A small sound classifier, trained from scratch: 1.57M parameters, trained on melodies that start on their tonic, played by one synthesised instrument.
Rows from block 9, named by matrix and row number. Each number is 128 + 24 x the weight over its row's rms, rounded and kept within 0 to 255. All counts start at 0. Numbers have three digits each. After the name is the row's rms in percent of the matrix's.
# short1: shortcut pointwise conv (model.blocks.9.short.1.weight, 512x256x1x1, standardized in use), inputs 172-255
short1.152 115:123093161136127097141130114139077122104133149129135100120075114109157158163129172117150166158078115131147133148104149095160108118158114096108124164112128115176153125116128125117101081158103131115131121125111099107107138205099139085081162096114141127168
short1.153 100:147121142116190112104099111109076159141134106104138137146159141072130118126116171132157154163137140126094094117155131107126177164122127182131123134095127137140095173179156156149137119131160126116146148125166111127112147097120138126090107149149133161107
short1.154 115:097186133123087148136097124124108152141133115091122087148157095147158129154102088131123119102168140150135065133156120106125130112129138123164155117094128129104134149114125115122150170147120115124135115228125112117112091116144099130140100121128121147117
short1.155 096:107137132130137173121135122140119152134148191080133162146143121100148137129146075088132114105109173119150138095119129138124147133127176102111124110176128115108139129176132119132119107121129145170157095123164124146134131095163148108081093138146154106143
short1.156 095:166110111097095114127170104114127068103112141136119158126132124165132144116143132164138168161135115122125152065129169136182141137077158137098112118131116138146089138140124146140133105132135117112154210105137123176149131106120113098149162114117077113152
short1.157 101:113096141141124146132156139138112154149141122140139128157127137142129135127147157120112147148178137114132127104141146105114131150147127128121143142108127127108134112133121122087089140129121096149151107133124116053110138110128113116122097157145080107117
short1.158 085:121129140111094180158113098137103169099128171141113117105142127123118119139134157108157103135124137129147117065124139137152108118148116106116130157112126164177097105192133138141110119128158071108080131121099158124147139148108110116143201117134137128135
short1.159 103:117151112188174132160102133150113120153183144128118133115111127146136194110069144142105141111164162115145124137136153129107133121163116134110138127146152125151113168132131166125118138094093112150120120150135164130137138102100142116139108136166128116101
short1.160 094:097096119139153102107093134100054137155115126114120177117120118135153137195147104134115108128122101143106132116134174127145118113138113178106120123134133143130137109105106111120116116120111131139116121141106098133151113132120096124102129148155075152133
short1.161 102:121099172149138158129118120176103125115135108122133144119148123103102133156106097121139154165102145146117111121124094114139148187139092086121111120120091126127129148162157100151140144129108134128119126148145147145141144127122135145112136104090094139102
short1.162 094:143147146141145105144126146120131089139138110132121149205140132126102107129142162140144145095121094125099139090154119096123096181121110126111089118156091172089126110175128159150142142131105135131152113149133125134139137126156140119164109095125084163109
short1.163 105:104160151130110128143160146113113117131129056090118138139127096132175128122112081136146096180152135123120159153124126095153140137121091119097112104110133073119093151117123093108071127153100103104107152088117180165099146094122068129110127113092153142119
short1.164 098:088152168125110135142123155127140175182152065114137135116113164127107110111120108143129100148099145130097115126131166161123143151132103123093143121117117078106126114144119148167103120120159119133122122148107108110118154109132087110144126131166141094103
short1.165 097:129137168104159142112177099111139076083115116103123175133144120126132078144102093095129123143138195136174122106114163093125154154141169104104116105127084117121127087156127103165097116152162118118128128161127112149134171114118128166208080093141123174115
short1.166 097:103114143120109087115112123132117117145106075132124156117128062146143103160093109114120107130123056143159128146097183132148119172123127107138143148149139127162077154148106101091160132099126120122121129165145118135132173133133125130126077143154149126122
short1.167 045:147078124151164138109129138131120137150133095146144132139162151143125115141139093159093112084144131080150080138142122145146132173157136167127139116134131073133113143112139126086140046170143145105111124097129143114135119124143101142124106134151085156136
short1.168 097:120148084181149142089132144126119140143134152141178093125158168094103154131176117065147129108098104103179158160111142088129131177105139103116147115123129138111112135133105119119092134139118122119117109130186141145132192065105148100168108111193157107130
short1.169 107:127126123145141127145158108151133105139148112119120113118093143190096166145122100139140090142102136120128116132137121106143136120091075136143121132137134109121095098149079103115130107132153133131100117145165075118123103162121125134127113186104122109140
short1.170 079:134125126110152095102140128127098134122095126150136134093112109091124114085117082122151121145130134131119130122090131161142127120109117131103112144120164150131146129127149108110116119132139172123157177147147140106103108164151123162119144144138125135141
short1.171 089:082122165170120112143161149089141122126124133137111093129119120147168101123123127117111136058132125114155142110145098129121140139129113152117131174131173126115136120124147140106109128111130078132147115118082105110126104104098128161110150131063145095124
short1.172 100:085103122121110100117093144135173171094152099108119140150095134130143121149106143126098120153092127119106149151105179099120134164145111184124135115129144164174120178122108133125135188131172171099105100137109160114117123101131088136129122117154117115131
short1.173 113:136155123159140059125162132105118156091157132144151122083132112146092156123112139107107136128153134138113153123136091126148152102166146115129106146138079155116124128124100180125102156122150092150125103120108123082128129150094111164139121100123125108177
short1.174 111:118128111115116128136107127105117159159136114139142096086112113145141121118115069108099124113111108112117139149122101123145131109134149166156127125150134119144157169159128094145137135164153153143088128104091124105114129126123140166111082116099142152132
short1.175 103:099089130135110145125149123113139152135120134140144150160136080111113132110094120119124089125130120118142150151110105145113119111098158089141152113132110115146105096133120121198169200073105100102137136127127138101133135116113134138141084106138127110139
short1.176 101:141104198114138138082133117068116117183102124109129146120153168134111112105141162139094127182107118115121107119164134125132155141127126073119114157115148080102123168110100121171103142148119124115082134132131105130132147134164154110108151090123141120135
short1.177 094:131076140153126053145116120203090106093095136126131101117142125148133133151096111118128096114178128138173129155101093131101162156142134173169140145118115108139096184156112113137106128107132122138137112135114086128106118109111137118129125155155093122105
short1.178 095:125161124137138107097134118130135170148169142112128129173128124084137164102122110122161156124125141148102105100142095202125166153156135138161094104175168138155142143100132133113117165139104140145121125132153102110112121147131137149095148152178131113186
short1.179 094:126116110134149100134170104140151135141102106112127152111145143119129113154160145132132131140118112128108091110128096124143110137109107137118150129144124155132144121127104129152139073122184148124128065149132125079094127119122157165105106148137126129107
short1.180 109:110102154114145097085126120126128146132142092077118122100147125129166115161133118099110099122167131177150142139131110124124117122127150154108123106124144138132098168141133068156131081145106149100117138128166112164093140133116128121116120189127090129107
short1.181 093:125124139117145123087175117126052143141127139114118113111137109137117129090120096112122106153146153116139121119199116103126136106137150160104124115151104145105126104128135135151111120114119141123158129161082155122122109137120124125171148172151160154125
short1.182 096:160110145148120153104106127099120131117128128128110111134128114095077159111154141114124112126117143112085129143114144127130122111151121150104086122151119101166142100130156170099106132084126132101089166157135163154125126146121113112133093138116158116124
short1.183 114:162115133168141064137111147133123161169153136164129123114178134125116128127136160181119148116125107094102129104103124129101125150139085103137109115116195146114095101091108121166121109136110139113133097150137134111103171104097129138152113112134145106144
short1.184 092:146123118076093099138138117134135147107108096158111145130137102121124130082142149155096116118096151134136165104150147099119177119106109131131121136124121143187102150139143141111130134138121147142104137128145117110132130110179136092149155094157112125142
short1.185 109:134090144095127109115130130115188121143104097089121128161115136132112117087110113121149076097143097094138152087117118145100133166100108132136139118156133119131117109157099146111124149129138123144109111118087119113137137133114142137165134186140142117140
short1.186 093:108113073067131143151092150110125138115156119160105109136151123121147139118122141101164123142110146083093095144158130140123116141132104162148129142111117125167105123120128182119116120128085159149090162140112141124116164198121106175112093127135089130115
short1.187 102:174144140134112134143118146142130094128097116130088155158056136138148140119127173145116175108137164089126136125106149122120117137094137119135092130146117130135143149170158108120146112108133119111138125098162113129140149115145122191118067151122143105126
short1.188 097:127144134126131076127098144131150115141112107133139113098138096164132114114165123113142121109152132138136110092169097121145149153155123130150059151139174144161144121107140127122122117095113110141105142173171104087142141137109120100127179150114130138094
short1.189 112:147128107148128119103109124124085143112111126118118162147126120107113117126111134108154159131139142122149149074125115107132120121128107075114109143123176144159120099109130129130111119145179109110100138148123166119084133143130168099145147151152145133109
short1.190 095:137127104156119128073124128157112157147144126148092122122121081137134136087121103148119122156085097126116122127163128124161133160150130119124136117116144124045142129110144123135112126147129145118138098098100122112138168144147126159122152139165125097104
short1.191 081:156109113146146135168103162167132113120154139123099170113126126115091097119152103099118130126084136171119128159130150107115148163120125121137127124129101101073133118127147133136136132124127137154129133135171128132107174170120148136148116087179132143070
short1.192 112:138129130096118123118125129146094119109111143135143138140132109111142144135117082107161143150152165168127082142147117100121113153127140099126149121183138125128099164129112098201111167140136128154116097154174123135111111077107182134162122123135124146147
short1.193 088:172120136146136082115163121133125103086138174142107135125152127140147129139145142136117096124140140152100087119082140094145115188110117061124113134133113097167099085111144105153126161171103113153138157135146128138143177146131139111131111106135139109104
short1.194 097:137144126111145100113124153102167128125154117134102099105148105120145165123151146150128101105094120110078112137141144148111149142170063102119129148135111137199129136143163176100123146122106120164149167091174143116133118091113115128095132140080113119132
short1.195 083:118089148091141090125109129105133130157121118154128112154142114147096123161148078152126135125105124135116128132121170129079133146120135127133148161114125150124142109133124081111093098131120124155095178188120119133103124106147127123102166137138125120131
short1.196 099:135169125118168114136134116138088121126108121053138110140164184121118121199136078139203106101124119133139103150108132112147123156097139080113101132094078093170143115144146081187128151063158100159110163124143127162130141085118128149136173155167131135147
short1.197 108:188135113118152139093108154157110105107142149125124153129116093113117142117121104136179099109143131098115187127136167097085115134168106126117150090100128134149142138126099136127083170111152156125155124171123097117139096114135141142140138124114153143120
short1.198 090:133129110103177134087093121134126161134125113110154129132112109140150138097117111133163132146126138115138111166188170117107131163124171125107210140136098136082160106078114123160127104104106115090141129143160111141084143113131149079119093137128119138140
short1.199 106:144134107139128129152222137150164139143116148141178156126141096123194136167116125150110145135108119134085100113116150095108129133124114102179119157115130130121112142079194085130139134087112128112106169100124151115057111094123130148138136094116128135125
short1.200 102:142110135117119134168078137131145160124143174164188106112113112123187136127114092116199159106104121129167127162123125108126116132124103138192096116136105130145158131116130132120141099122143115132122111122100118103071135117146100117131074120118102167129
short1.201 086:141144151133132132127119149100144128115154165142125121154143102095112106138129110107141152087120135111152104124112131065105134134114147106124104188138093112109101134120134100096135090108136080161141116139181119140106134124141149115144153121132109121079
short1.202 081:129102150121132147107127116131106133120166127154174124148203155130123122111115153141145120117136152103134119142160134092108108140113148098094130110113106092140117103135132136128121161133142111146133136098199138143109145102085104094081116120151100113088
short1.203 096:127075156145107139155093153147115098163114112128131115152123129133114105126122118136140122137098167146129115075140152149158136160111138186095072104138072140108098123143131082131116140155123130115153116124135133147145127148122148108128108140133117122121
short1.204 110:082074142159145123075175251149107166149171152117119173105097091137152153111140130117121129126116139142111135111126133124070129142111156101136080147129125117137117159081087125118108127105120098120118140149134103126110131138115118113114122135154092142112
short1.205 093:168081112142119127143066143148123160112092125133072121113157090113142171115187079105119091127190111118123119110108109110098132118123128124131112139136099104158129140110122121127086122112105130131122128184140118123064164122136127145115123083145113148130
short1.206 114:130136106108135105148162114126090157110125121141116156128107115119166091144096122145131124157162164148147142172133103087163090151130105143136099142108164133117118136110117114173099095126108123074099095142154127142103086110107112161144107154149123099143
short1.207 108:178069137140162112121123129140131128158133133160106160160124117100108097076104134102076129100137131116107134092133133125130127120158104076167147151132119131134117140119124141140145142154156088130111088141123130079137140140143132146134123135111195128124
short1.208 097:132141141132137151132112127169169107157132141142093141122124154125109108131117151120122116126138099120090141130179090116143155144153147094079136163116172127133113062103129141123074103120105115134103141111091132112115138130119106137126116127143108113124
short1.209 095:103131152158141125108135115120097124156125169117135138138116140122113111123121100138167132126128133109130125115148135103111136132133137131088097102123145116122118146158098159104098122094120083128123155107120163121121117101125098168134129147132088118096
short1.210 086:127101175116166122145152252107114186114102112124066145106137109131136089133139154089114123141105137171134132118123105096141129175158152109130135152123125135110146105128078119112161129132099103125126093104154115137152131183120106148158141128111111116113
short1.211 093:132151136137150135121155121148129107126154153113110125121113130106123111118104109100112122099110157154125134124152106091145140124124120162125071146103128097134155117174119121101151108128119108127148138079143125121128123137122129111075132115135145102104
short1.212 046:136138160156144102117127144186136154157122130124150157153155138153116124151134132130070136123100131121101136100085170149138121159131133124148124156123141095143086116129118115099131127074143132073087073110105148089110147132148075123126113109161117119127
short1.213 086:139118148108151095145155171108114171128116134145102103139089119146083156162144108144138115104122117120113128137120122097121081135130138140122135170079143143140135183070128159119141130144144139140161140136158125084116116078165131117145139083144083131144
short1.214 100:181115134167133110066091158148128066113173156134126134146135140134118115128128107131106134156124125117104117143151136122118144126122121166140127128129112138114069088194164114097090131142122084144117093138110169161132146110135114137122114119102098119147
short1.215 096:102119126140126125114132185098098087154123124139147121126115116142128180125124108137138109091099139109116121113093150073170147143100184088134098136120069141121100166118128098201116144189110159110170147109148146139073159129098102098137120163132125093141
short1.216 095:125150136122138101155131163162128133129145095114098116118156113125073164148114091131114144126137125123131135162186162098147094128129110130133118115150144124116108184124102178125128140115145115168116146101119090119152140106137141109104119124143142091112
short1.217 096:140117108106199144116184116169127102098146111148168135154106104118125104148158120172128140125105128142143142118106137130150142155133141155090113128115122139126156153139139127123134181121150137176148129145198143127129152130144132142110146152158089113104
short1.218 081:144143155147128118106137138146138130143160124119164116124151164085087155136147130109140116129139111117071123101142147115130086158166126092131112102100122125104112126106179154172113144136144136159127124142179134130120108163132097101104114145187102106109
short1.219 091:123130101104190100134078106157118134133105116147120135143127116126172145159123108115095125112076137147141136132135152146110102139126135100150124118085098099134105114116078136165157117124124121118109179123118117117107144149105134095131106090133079107152
short1.220 092:098141109132109106123101110132110087132121153099155125156135109124109146109134093110156160134090093124187126137116152083125106144124198115102126126123125193109121106124130104153144140110109141145110141155191128141153151124132107128154140104094162081142
short1.221 086:121091092124150144109083170157089125123111131111104153123128140112156140140121129137148145127145173129103123123139144124126109146145093130125148092108157107124162068159122129150129169128141092144127122130188100138124166136117131143174138106116134167106
short1.222 095:122182105137115127125134112124117065133117153118105127169154164097120089153150125096134160096100212107137148106100115100133112141154167108133115097117197171093143103135127113141153128108111178122114156113125114145111074126081132138142112127140132138152
short1.223 113:122142113106116136117159158107146104131120120147151092158139097127113140115118090137131163094154146184125127155178150124092125124121152123178167114123149091120124149085110133116105139089115115106148123239111091127147099134180140122120108107124126162131
short1.224 103:113133102118119108148141132139115106133122109104046142127143086107123135156169172128093097147119163152142160096133141154105124143202137125122153111146132105123119127166113150122120153125166112123135163069103143106170102132098146124116119120132131128157
short1.225 092:148113147107108127112123137129150138130100131203130143107145130135110152135157147087120104134132153125122118127139148151084117129091159124184112120115091156157124113085147151147132066118138113135130122157130112110118123107101094125153169115144120160112
short1.226 102:127164131158116177101148138142110125109150135079074147128155142143165136123141156134119111126175110106109111121130178120113104147160129140112108157103091148172138124141112111108109117132084132107098122119090120125122112224117114127120142104122127143158
short1.227 041:140133146145131145079126125158139150156132111062144171137146137138141128095117135111075134128100141115130144100130128163129141138133105122128148126149124073146084115143123108092149127098146133086094091126091137098110148139137079131125096116147139133153
short1.228 108:118168097115130080137159128066142108081133104117105135133172169150128129149136149126131105168135163156131085219144146122130099123150127095124155105158117129145128127107132113130154122147136136117107146135142121131150136061094114147115155135074155138104
short1.229 115:179164172105129078115139138082130117123104125096102171115182148170128128116115112095109106162124156178111117144130116111143156142132136124127165139094157118167113118144141175124131111151146130121104132089095096105157207158115130142135138132108106144128
short1.230 102:080106129113161118165170116177122148088141105107141154109114115129122118147109105137158181098109160180108110108121132123103168153135134145131097130116119099113164119140136143156121138121132119128163142128135126117138210124136104112131117162119154132143
short1.231 098:125074071128114159084128147104129142151157112131129122141123101119111077118129111117102137135115110143108109144148133165149101128155157112144137161134113102125127150119090123134122143135148120149165134120147153125119086145133127127121129200135088113109
short1.232 089:125102097148112178085130130126107129089171125138129127106098131091098169136120123180117157144139074114120116114162149120098162086132087156158122121094098137117126098154165128167102166133115105119110143131186119126157110112161189114148125112113126148137
short1.233 095:105136137107094093134119128111162081146130108133123101139132100117102111196106107110125116148116106150151158109134116134137154146123103120129125128143135133135152133157099146099153137089122071121129161129151185139112134104149105130119135128123129125128
short1.234 103:140101202128113149143120139166157166255137178165156107113105099131141123152116097132083121119153087130172110142119136132128090140108133130140127099135128166146132117093144104123105131106117125153171106101136129119121128115159083116128095132113147092112
short1.235 103:057131113134113147129100212147168112119082104114143127159106103141073144108143131133132144145159119095138113115136133089103136146115130126110089127130112099161143125124160144145109090106155202140088107153150142156098111089179102146135104108109125115072
short1.236 106:110080186116122131128137159134121110149110212102088126168102130104138138137119166148105108122110117143127121113135134125110132140123117094107144124150128094152131071159117149169119124121139120142133117143120125106139196144159099103103121117109091150137
short1.237 098:124100087163132119069094134136054082099117101129096134115085092109153100126109124131130069144120123147117147160125116122145144105122155125132095088088135117149094118111102172137135073117138105130156174128087095130103110151111102112147167104144161103098
short1.238 102:117083108102107084095172184138084178129093141139070147112177109122134136141117137130141095128104130105124160083154128120155181110162114121148122142119135129137111164104093131161100131123133152124172128140093084108109153124080130108131109120150146155127
short1.239 088:166130132121173100141103158121106126193143093132144190143122151132088154152098164113116098104103117166153144186151153135151157210147148099165101154119154095123139141130083150137158117140115147094119110103110121126123127104128111137106131145087117141123
short1.240 101:169172111100120089089135125131158109122152133131082091122116123140129145141117103138157166128115086111178147126097139103129151110131115121094119158096140097170131161129109156139136122088098140144134130114090112089101114206132119124124159110116110108153
short1.241 100:138144178135154140150105158103115077139112134113164147113150101116087141139167114113140136144138147143094125123146171076143150135167104136098162092160137132184125102162115161122147134150174152139143119175145104103116112101178122104119136162096096153137
short1.242 087:153092123114146112116125122134096098132133123148152127127121130123116121118140100179110129142118112078130134126088121110154141189117079151117124109114106134117142119172137102082111135140133116126163151160095135149116153119107155185140154104119156099125
short1.243 088:125121136139159120138110125114127132144118113149175114149110133154108166083131173177136099155110124111124113130101122134120138120134128118095151122141169105125076114124121139174105158133097127123159112109128179155145106127147096116220137136121064126117
short1.244 101:128152161110113148104116134163153139147147140131149152102104140113132206121089101114143167127144114111114131133072116141132116143081119090110173155132105087119145137107167142084122142087116180132154123138125104186124170144137132133109140111144140125097
short1.245 106:124144180108139150088090171131154106118124108112138108153095101118120144125131085156134108088129142144126096137128153177088122152167103165112124144119109151126134153103122100087147113110136146099133144078115146151093184135142141143146115112134146119140
short1.246 098:099104119129153109113255124131096238126123133119155123167113103129120096189170135142122116148152135139134138144123109127123138114138110113118105150149101124109139128127155094124113144086136098138083057138153136132143117106145131152109141135135120110115
short1.247 104:125141123111113123163119106127126135132190082123123117114116148126159135120131182131149107159136091093209140087126155096114091121148101123152128151086128122131138125138142150070146151135109108104094159095126154114121144218107098140125105131123150136153
short1.248 093:137132149105194114108190098158101105147098098123139115158118078152128085131115114124140108117127170114099092132137130139117136105117117131141123094123106123111175104107159119104151138104129133124108075123162125128122148111131138116099130129148116169125
short1.249 082:119120144104099105089099176122147108083064127150094165190136131188144183157137115094132139099135145127126166081125109113169111152112120171132125120110114145123099126125141144096132108112131098156108123138133146129115125128105111155121130153115120150142
short1.250 094:114116139106128146083103187140131164174116102090114097119185153102138142188109129114145156132125117123138142116122120099184116117163152111121128121092113107125135136104082098104103143161117131093126164107115113143145131134156103113138150142112157116106
short1.251 100:106119104129133142104092158149142134113154113088128148109071148105116143123135112146122102070162135101119132129098076119115114115108120161174123124146099123122090127107100102121129129147150134141143140146153137176134128170099153138109118120093129108109
short1.252 101:109117118116149142107114157138158109153113096122162134114101086123117116118132163128112133142110116138156098176137124128124169163121115128148162096120110191114125094100121122112113094204120115108119138129150165158140108123119138168136152149115124120171
short1.253 094:208160137107116111171133108196109093133114143119134148106113126152104134093118130144116155107123169150141130115096133096116137087152118125118139125093119100131119108140101147159167110159171178141139144127138091115125103092123136146160148112104137121132
short1.254 103:183134128108162107140104100152111142137208139167124088150141166131133121113134141130114141100129111110138136107105112119124168129136135139126137080124124148129101143147138111116134144117112126134169155144125155107148149088170109122135135138116141099109
short1.255 107:132153119111125104106109123092119134144150139169148108134089137136198137105114126068159166112073137104110134140125101110128164147126140138138140133080149138117147133122166144050130163140111116141106103146136122112101144184160106115166152123132154102189
short1.256 093:141146143143120090091131160138084118146106133153123125156157145147073169097112103181133102142119161152121133100100152129144125147150100143119158080104167091090080125154133150105122125106162150125125133106102100110124096139110149103119128125091144176124
short1.257 092:120111178139129126110152179097102130106133105104108110122166110123197106158104166133109127140140120141112117095108118121124132160131125136147134142111090164122111136126120148121110107146114120121144116154126086121164185118102137137149160125107081132143
short1.258 093:114122160125131158121130149106114163129158115091085128093090137142103122143152134114149096131097148119124126132157145118106152134120177106095117140121114150123073096172127128093105139123167155093111146121093112142159168125129104099143112166132187136156
short1.259 103:103152108152099150174090143188138191153116119102139163150134093159174099134119134102121124131142131116150092123154104136137131121100094113171150107152078169124117099127117138100143130120162168114131126134121119124106129114129162132138118165155150171145
short1.260 088:132109155174165140120075134100128122096086146129104073118130108171097120132144113112108124136140111112129158138156110141138112131115105122101169117119128106120101141169176130110154114112153145129111174149196132118155148160146132122119129156180160155154
short1.261 099:083112175115119129086127130101077125186135085195158123133116105143186130105115119104123166151117128149123181121153106096153152116112086176108110103106149128110140119131129139084113125108165126157137111107117088134109127134134106112166105175130135128187
short1.262 110:145153141118187135132121150099118131134141128102115102149132110099115161153129115111115080089135123134119088122101144103085114126116071101108145146135110134125141127138179161109147159105124144129124156121118093113124157145169128114118122081146125152100
short1.263 100:108143134115118137149143159124137159131104122128114119123158115103135146149160160087163119135174110148124140152102117132090124128128142128145135131142141130140097118161130173102106079138097104149134127106167122104152131111132129140129127129144105093117
short1.264 093:162126126109128143141126117154117089131087145108128108132127105128132149122150155136128160108096111133103109089140113097110122149132136185124138112130079155169133130150109141150130118097128170116117104124113104129097113136085147162182159140171131088082
short1.265 108:141091130135114131104127109110104092103124112109115154101103170119121099128162153086095144162141124161089134151098120107171129151107144138106133137130142111145138104125116120094126134108123078113080127114126137153124135179119119131101118118091116131099
short1.266 113:121097124112130127119067114108129126143120158117127069083145102143100176158132122121138114136134139060123124143135098119126130130127165094128119114104122122151133137167087160109115126141141170115136153178156126121110087151111151108161099152145135108110
short1.267 116:156130136112116166141110132138120107141122161132132185154126104145136139107123131126096118117149123023132085169157144111112129109115126095191120113105086216135138157114110124141142109137124119120132142155104091133144089174142099153123091110117120155143
short1.268 107:189170149122127155161088119150164156171138124118119147114116110119158157114100144159132120117152155138131080169123130120138113145145161122136125115129117177137148121158104114125102131176127116117126158202134139110092144100139106121120101136124107112102
short1.269 111:122170106095105103133103127142137130107124135145108172133133106110107131114105110131171120162138132144110152126127140143148116142103121140150150104113119170169159097126111149145101114147131137089118104150124102113127136154121139121134167146131148102113
short1.270 097:108112097099158194116173118124143091111129135121127122121168119144121121154135153097151125135166118125167135130124143137155090106089176108093137141112102133127114117174120096125114103128124103138132160166155127106086117154174131164098135101118119096145
short1.271 100:137130122147125097170119120115132111126133133114154131134206206132150131157118151134108124108140105130134134094137091128132137159149190136148136143084096120130133109089136085101105100137133076170151152134187128130134155139131137166108151102099153121140
short1.272 111:114122170134102114141159124142119112161122167147132125115163139139123169133116099088102156134140132127148148099105157159142104103138131121137103154151130078153115118143156118116113112131135071110118090154119113122132142141144102121108132115124106168101
short1.273 100:177132094143086121135114143098108130134182147108181143162119145101138145129128123133127137126106141119134146137166097170093153180145143143135105129131104102143087146111127130129150114118174143151160138169133102118109131134132134126085100150072132114112
short1.274 094:094109117124154092114103128098180119124118108107092131138164116130129118162132123097110118087105117118131133092133143126104150129116123189118145132121121146146153119150142129142118068106155151124119115137179144107144133140122136144121120155152120121134
short1.275 110:118113145138123132138114136160105094120118135139116131135135102124140116114150140138158118155136128123116098111132125114107156122144146128106112127134100118132149104196134115124121108116151110131072102112119139117137155135092116149098096104161156112111
short1.276 092:148156250109146128120135133125125155122146033116124138121164147127117148168141086110121102121108152113115115129122126093137162121105174138082114115152135133112095109110111093183128126135130115110148134122106127109154178101104074119152132142119132147110
short1.277 117:140110144137126148140104114136088115131155124142125126123105128130127145136089150111117098127141126134129126092127093125105149133112144129121129107149186134115118106130163155131121053140104063077131145137112124116101145122104126139169132113149049163113
short1.278 091:134127173116076114125185150110170197123120115098156147126130092159100131069149123115081114112125137121126150127148146087071148117121116136129088140132138129128138121134130154095106096121117138109142154129132079125133118130117139117130173163122113121126
short1.279 105:106186097159097133118079131124161116119183134119115116113119129159108117143119125122130104113107102148131145112141116136144157136180138116143151122144161112148101150155099132122111126128117063132122096082157187136117120115122133112144101153122088139114
short1.280 103:102123165117141145134137146117156156127110139152148104121132128118110140107139045136130164134118133125160127100159148075111169126107128121123168122115155163123097128082101134077162141127146117095136160112124138140097131134114211140110152171134145132089
short1.281 095:142128132129139124105141107125121111157198154126150118141113130138115126116110149103135157100109149157175128107127138135091138160137094132113104122131154134118155138126129130124111087132159133110147159114140116090142123134152130158136132125099117113112
short1.282 104:121139106164181099097128107133148079109140138125184123118092088150134102181149109176142165135169118111107133158133124134093151099096117138132159135106091105141141109150111129117137159121079130154096065109142094149107131125132128130138114127110102155130
short1.283 099:112149170109128122141112132149122127101091131127105118138143128170141156143117124139116109121096144131107124135124157142114166113159162093103177109093113110174125120136140154180111172149129141122135114089174126130106092089135137119157130126167115095135
short1.284 093:124149121115111177139102114111139141124136132153146113128119127162155092108138108096156130129158100111134094086108163117150143127146085160132105139105131135129142142091140147106114146099150136177141106162117127152132140114121105144156138149138138108144
short1.285 104:113131176107110133140110128150100107089131115195154159126170117108119138167138129134071141106156125134138140124073109135126121148146137181148085143112105134104130113149139142100114135107160171143173097126131128104138122123183098123139140108168138119144
short1.286 112:140164109107145083124133134083103101124123116120157132128077088098102125129130109100169178085145123160131100071093060125163118117138148130122109118170171140140116140126112169165116097125129129089102151123136125090132169169135146139154127180120142151126
short1.287 050:140111095149108125089142136146156146161132135141143142127141150133123141088137098142110124154140125138137102126144118160132113123158118113153114133145147122128095113100136132073143140129142140114114099127094136095131119139153085149119127131157143103134
short1.288 045:129123077135132141100135134137123118161139148136144130127137134136125124121135137130124136139120108123141154124129117139128091142143120134132143143131141139136120136127130123112129136125140134131127123110150145133117139135140105144108140119133140121147
short1.289 098:160098187142130144144147149119102120175099171103139133150117167105146151103131119161138142133116164130121142135117113104116115110147157197117085151131135096128131126178181123110088117105117095100123120106155164127101180119140101107157070140084152147121
short1.290 096:099104209130128157135139115139138131123141025090144154138143136116106152125119145117125113122138139117128123136104153122138146119123188155116121107145134146111117102088145123140121109121132126148121124126106116095122162129125093115114139138125126150102
short1.291 094:139128119159132141109163120095108120150140125125107120113138131121152149113145141116143126164140118102143108112139093125116079137116153136119143125111107132089137122118122101114156122137155129115153150132093104142173132109125146168141154121123104141158
short1.292 097:103115120115128090142098131146123153148126085125092109130140101143115147109129120145131109141124105125101125096133157160131156169103125165144149106135161145139124123128118132105129131119128104124115127149160119120088188122113145157154163168133149151101
short1.293 093:125120130104102146141159096127123138099118140121111111124096093139172128085128130118154088116160178131156111106132063120114131150130117122117142118099106123095117110126124140135131084096135150117136152153150160152113116134106147126072122104123112101153
short1.294 098:168107123147146114146172163159163156140128108121087104113117136115168150199134127110074113156136123139100126083133112129135163111148129123164077096132128127150136109103136114135159114165141098135133083146160101085151087134150123154118156129125172136127
short1.295 128:147096119111103122114164129092146127158120163058120142130130111149093191111130108101136102146137144164111176063102122152125127098096111156152156104144166149127128141117126140155134134161137130092113119104125119091118155135117107103109106157119108134114
short1.296 091:124107144116160119149097117117143121156154124127135164138137160163129108147070140103105103121136106126098097090136118152120156135132112157117125104141124123094132139116083170075133128109124144143099142169187130152140140160147154155096148166162101121139
short1.297 107:094154130133108151097129156132135092117128098125165120166127145140145124141136131117129090131121114138176083148151127143073165157127126099132138093114116108168137089149133163141141119143110095112137138133157078111121124128178126127112096159112177120124
short1.298 088:112121225112126133131153116171136149107130073105130111128102135137156132139124134123132111111136172141159110115116112119145211143094129148122149130148116102089142126072150105164120123109136114147156128131097089135117162107117090120149114142110085131134
short1.299 090:148155160123131117135134174111183182146171135130122152095148116156134131171134098122125111119094130137142122118133155131146116127170105141127132147092115139137152118147146142117101150139135098136157110128072116165110137145107150110089132108152160144096
short1.300 103:143180155146118114095091139156117186153130101151148133154090121159127137153143152119099139157106092130102104142183143120126135129124164117142096096158120088134128101118102095136131130158164125124116125110101082097177120169159135107140135146117105140133
short1.301 096:199135111110147091129179170154088104139098133119123163136121138125136160137175131095120138129105139147145143146169097130114116108129114051118143116151124111110092113122131150134138117090130148100127102112146104150119148132108129087125072093112104140154
short1.302 115:107179138127123137118123162115181125112118109132110122107148096152112146149119152100132114139136112183164131141096107128118130102133122106161126157118124182123122137215102126134115160133129115107128133176113116122139136138156120120128190140118122158129
short1.303 104:149119109144112090122130116135128117144103162131100163139108062096166111122106169154155134110135108135121153090124101114132130143180103084121113177163169138117074133132103173105105127132152148089119099149151096117108152111128116147118152122087118093128
short1.304 084:127144168122130130133105134137144146129151120142140111118129113182160136148140109091117149106137148109107131123145188136139196162130125155111102193127116165109118141096137127124131156115125130126122176141150095123094135119134144114092144102123145114148
short1.305 118:120135143111111094105151113091143167153183133158161144116169119121145124095142108110094143144147118117101120165100193120122097134159134138155116106090136127139111151139139153106149144119143109117140136094126106101109143125131097133113138115113148116234